From a checkpoint of a small model that predicts nearness at each pixel: arch unet.
Rows from block 2, named by matrix and row number. Each number is 500 + 25 x the weight over its row's rms, rounded and kept within 0 to 999. All counts start at 0. Numbers have three digits each. After the name is the row's rms in percent of the matrix's.
# conv: 3x3 conv (model.mid.0.conv.weight, 128x128x3x3), inputs 105-111, a 3x3 kernel for each
conv.57 095:489495482508474495500466519469528468486515551483536522495469503483472493472481529474455499481496443507462448499475496492527496506447511505502502520508470523523525516505473521444505502484518
conv.58 104:483502510480508505491490511532468470491473477489479472496499523509414516470523509522469483520444458516501493493494480516494509485501483479490478501483475497489496501501487459518503507525540
conv.59 104:513530499488460500480500505493487487500446496467476504522488506485478511505469517502493484494467501506518474501509528495544514492542551495518482475463493498526480479492502477524502519468482
conv.60 112:518513468509522504506505537455543535516466493493500475502497501518479503487533551490495531470551491524515517532521528485527478555487483525496516478462521501497497531504487518501503518511477
conv.61 096:525530516477494476528498520496508489501501544497515489496482492492486491535516475528486471517489456490491502504498483482491532470517472511482518496504494510497548437524546439492457517529490
conv.62 099:509514519503484512524491472547483466545496513522468480487517501479530552530492524480508488499505503494450497514485500505489476508508516485503466486491469486472509458463515489472506542508468
conv.63 098:493501484488479501490508503505546530492433535480464546496485514444484483479463502484494494469523482490534482470491497493459478516535505525515503480488534519509505482494486480508494497451465
conv.64 098:524506488493531529484524493523498529559484500508545472504511523491518491485519491556535547534523532519514470503494495453450495503539496514472533503528520489523517519525533483487532501508489
conv.65 092:454417487481456515547538508457532539527504538533489501544497525532485491506500456459475477504523472511549477489495506520500474506502533497472482474520488499515458502521508501505510518542502
conv.66 094:484506450514447474482504512522542533490481467449510546447451492514488523471487556512497448499505479514487513526486495510468518519510530450445527478476552494511503465478514483478503543468459
conv.67 094:501509522486477521498449470528511501470485536533463549523499469479496488495520501467479488514482477507486518484499489512500452486508509478508535499441478493532532481480495532515512531526467
conv.68 089:495530528491519483522446493493510525504512509568545504489485490489501510483469493501510526519548492496458393497496507494506455517523517511510513513493519549507479505521513497487488511523476
conv.69 102:525511482486491526499526498514507499481548488523518539486493470457441494481484499514496473502478513498559541487491499503499521506492501508533509473517486474458507501505480469475518460441535
conv.70 088:468507496512451484479482550485534561467503522471499528500482510483512508420475450485513489526533502471474495491533480483469536506525480548524523530533522492515497474499518505468545519555559
conv.71 088:513486526522502519492503498531524480527489517458495476526495504448506523465503550472503551498488481489543500519477505537500512475507528496497526507483527509497551506493502496459426489444503
conv.72 101:528514522486495463499510485492489492483478534552535517476491498498505473511524502475496477516513496538526507518529527487552533423391526463500491499525460540493535492489491504485470528503445
conv.73 092:515491518485488486487473490528503500505466519514542501477480481497508486487466465494498494541466507449462463498463494508529503481492477546519543540503498521492460486462503532510469510483472
conv.74 100:527500459536505493493507489470507420508515487505492538497480479487461443478449494540521482502501502449504530497524517518515488461503517480489504482472527509502496545557513495471507494483450
conv.75 105:483482496473516506489483517508478480521488520492494539530498464521517487484519513493490521483498471466508473508540532506523520477491472504516493501472514520472471451467499488509508531479513
conv.76 090:493505517489490479507470509538553549485496524507444527515503441527489493502506489484489460469480507484482543509476486467508517486465474481495526496453521487498524497502486496518471521482532
conv.77 100:517502482487452528470449554510505495495525480522462456476483496486463488493490537493517481475481501506481547486498530526473527494486500510540509493487503521511560522490505473463531489508534
conv.78 086:469473499508488498456495507524497540494478549454507573496538490524506499459508475506495485463516502515508463466464518502491469500459480523513508527510501517498499528484471485450491534501485
conv.79 088:488483456455437450495500498497523512508492516491523529499541491479466481511486533472475499470492526472520471485517521506483508513491541510536505514461513474524472478516511534496475480490474
conv.80 114:519493480499502499513530534506497512496467513517515505504488511534526495491452535470503498540474505520497528506500529488494472470480536477509482509437485488504514496461514501534550513497466
conv.81 105:521505523533518487478488483515484495537520542574497537490469481493465495529523500488492486497529491484488481500538469520474511510530504497442494474470497489466500521530515496475505488501550
conv.82 102:503528510495511532509508499467514528501482515478523513461514519489500555474457510497472526524520463498524487488552501472499467511497477499509493506494515490497499480528517497499513483527486
conv.83 096:488485516462506455494466474477507522504528551475498453491509518502469478516473508480492514494525465518517478525523478504478502539457532486510496470487477519497510497503500530498538513517510
conv.84 093:528525463524481476539544495482498550486496502515488494464507518478523522460488545542492522497493521511535519509503457475506496499490511520505500501524509471491485501464502499557525515553532
conv.85 095:452498543493504472468513504509519461484500488500534517494487462488484485539495510487492476508521469535526559527517464516446536519488534528488489475494444502520526510495429509477510455483500
conv.86 101:492542527426522510536511500508517524487465548512485479549524465492489507496492532445506549477509526519490466562505530518491471480486487532494521447484498540511486519530514464494521440485461
conv.87 090:488522484510505498526509478519512462538469533491548530493509504464490496468542523494506466455515488513538508494470506489491457576515507454496502468485500507527482453445510532479463503520476
conv.88 093:510517503494497486446482478475506497492484514472516576512513512500505481411470516479504469484514461523510451497527468505500472494483474537471478487502500511486470487522527505490494519496459
conv.89 100:506501497523501485503519473496493507542487508513512498507551502478499531486519496475522512514530520505518442483464490507482477509465522511534520477548507521496481543509550521528527498546504
conv.90 096:502496514503464487497503487519497463561514487503548474481521498485461464526505509492467481506530487473560449477451507516483491492501487507475499516535493487511494486498493419486490469500484
conv.91 106:488521484483457507510511518504530519454540482519521466485476447509484495497480500497503472537451452525520555468497529456505484486552509525515537515473527476506459529527477543497539488464511
conv.92 101:490536556453512510482470533485503467501510516497499491519517477514482532496471483528529490485470538464472498484510451487473517506516517511496486512450501488544497484506508502545481529431535
conv.93 107:474481455511487480514502509498528507474471465490517473472489494475529547493512501473483530485578478505460453502476466507506525473471491543517497487474449472485510534452472491505502500522516
conv.94 104:485467459510524479538471492453528532466512483455482494528522518493484510534495508482518461440495484507509515498482532516465492499524480489469486461505508516512517509522520507477515459519482
conv.95 105:493518508475517535471499473455494505509515534497477509486492511539479490489544548507502478476507523497518536511502522454468502473528533513471489528485507441487526507496520495492522508490463
conv.96 095:514521458498512502492483525482513499509518520493524464505524519498492529487516489478512513481482499525489477548483537515504479520522558533467523512514479484503499471505546488485512523482519
conv.97 096:508523494503528488516478520509540533524516506494533519504497510466492507491466501460514518474507537520488493509524505502530491501492471493500512488522522508526515544474505503451466504499522
conv.98 095:500489441501504491511499448503516525519519473522473538507518506484506481546510464521500498512523515534451426487520483508514506507501485508502518467518495490466471484503520510509515516501501
conv.99 104:496490487509566500499480481488475487506455484506528464501470471466529487503530497478516488534566524475553486495527493500477489463484494490507524485499529519495492505527544481448496470532536
conv.100 102:492446477514507467512556483522519503473506496506464491483491531508485510505539517507492512481492494507552493511477472518508492481520466513488489462554497508506516488493512509476502520514532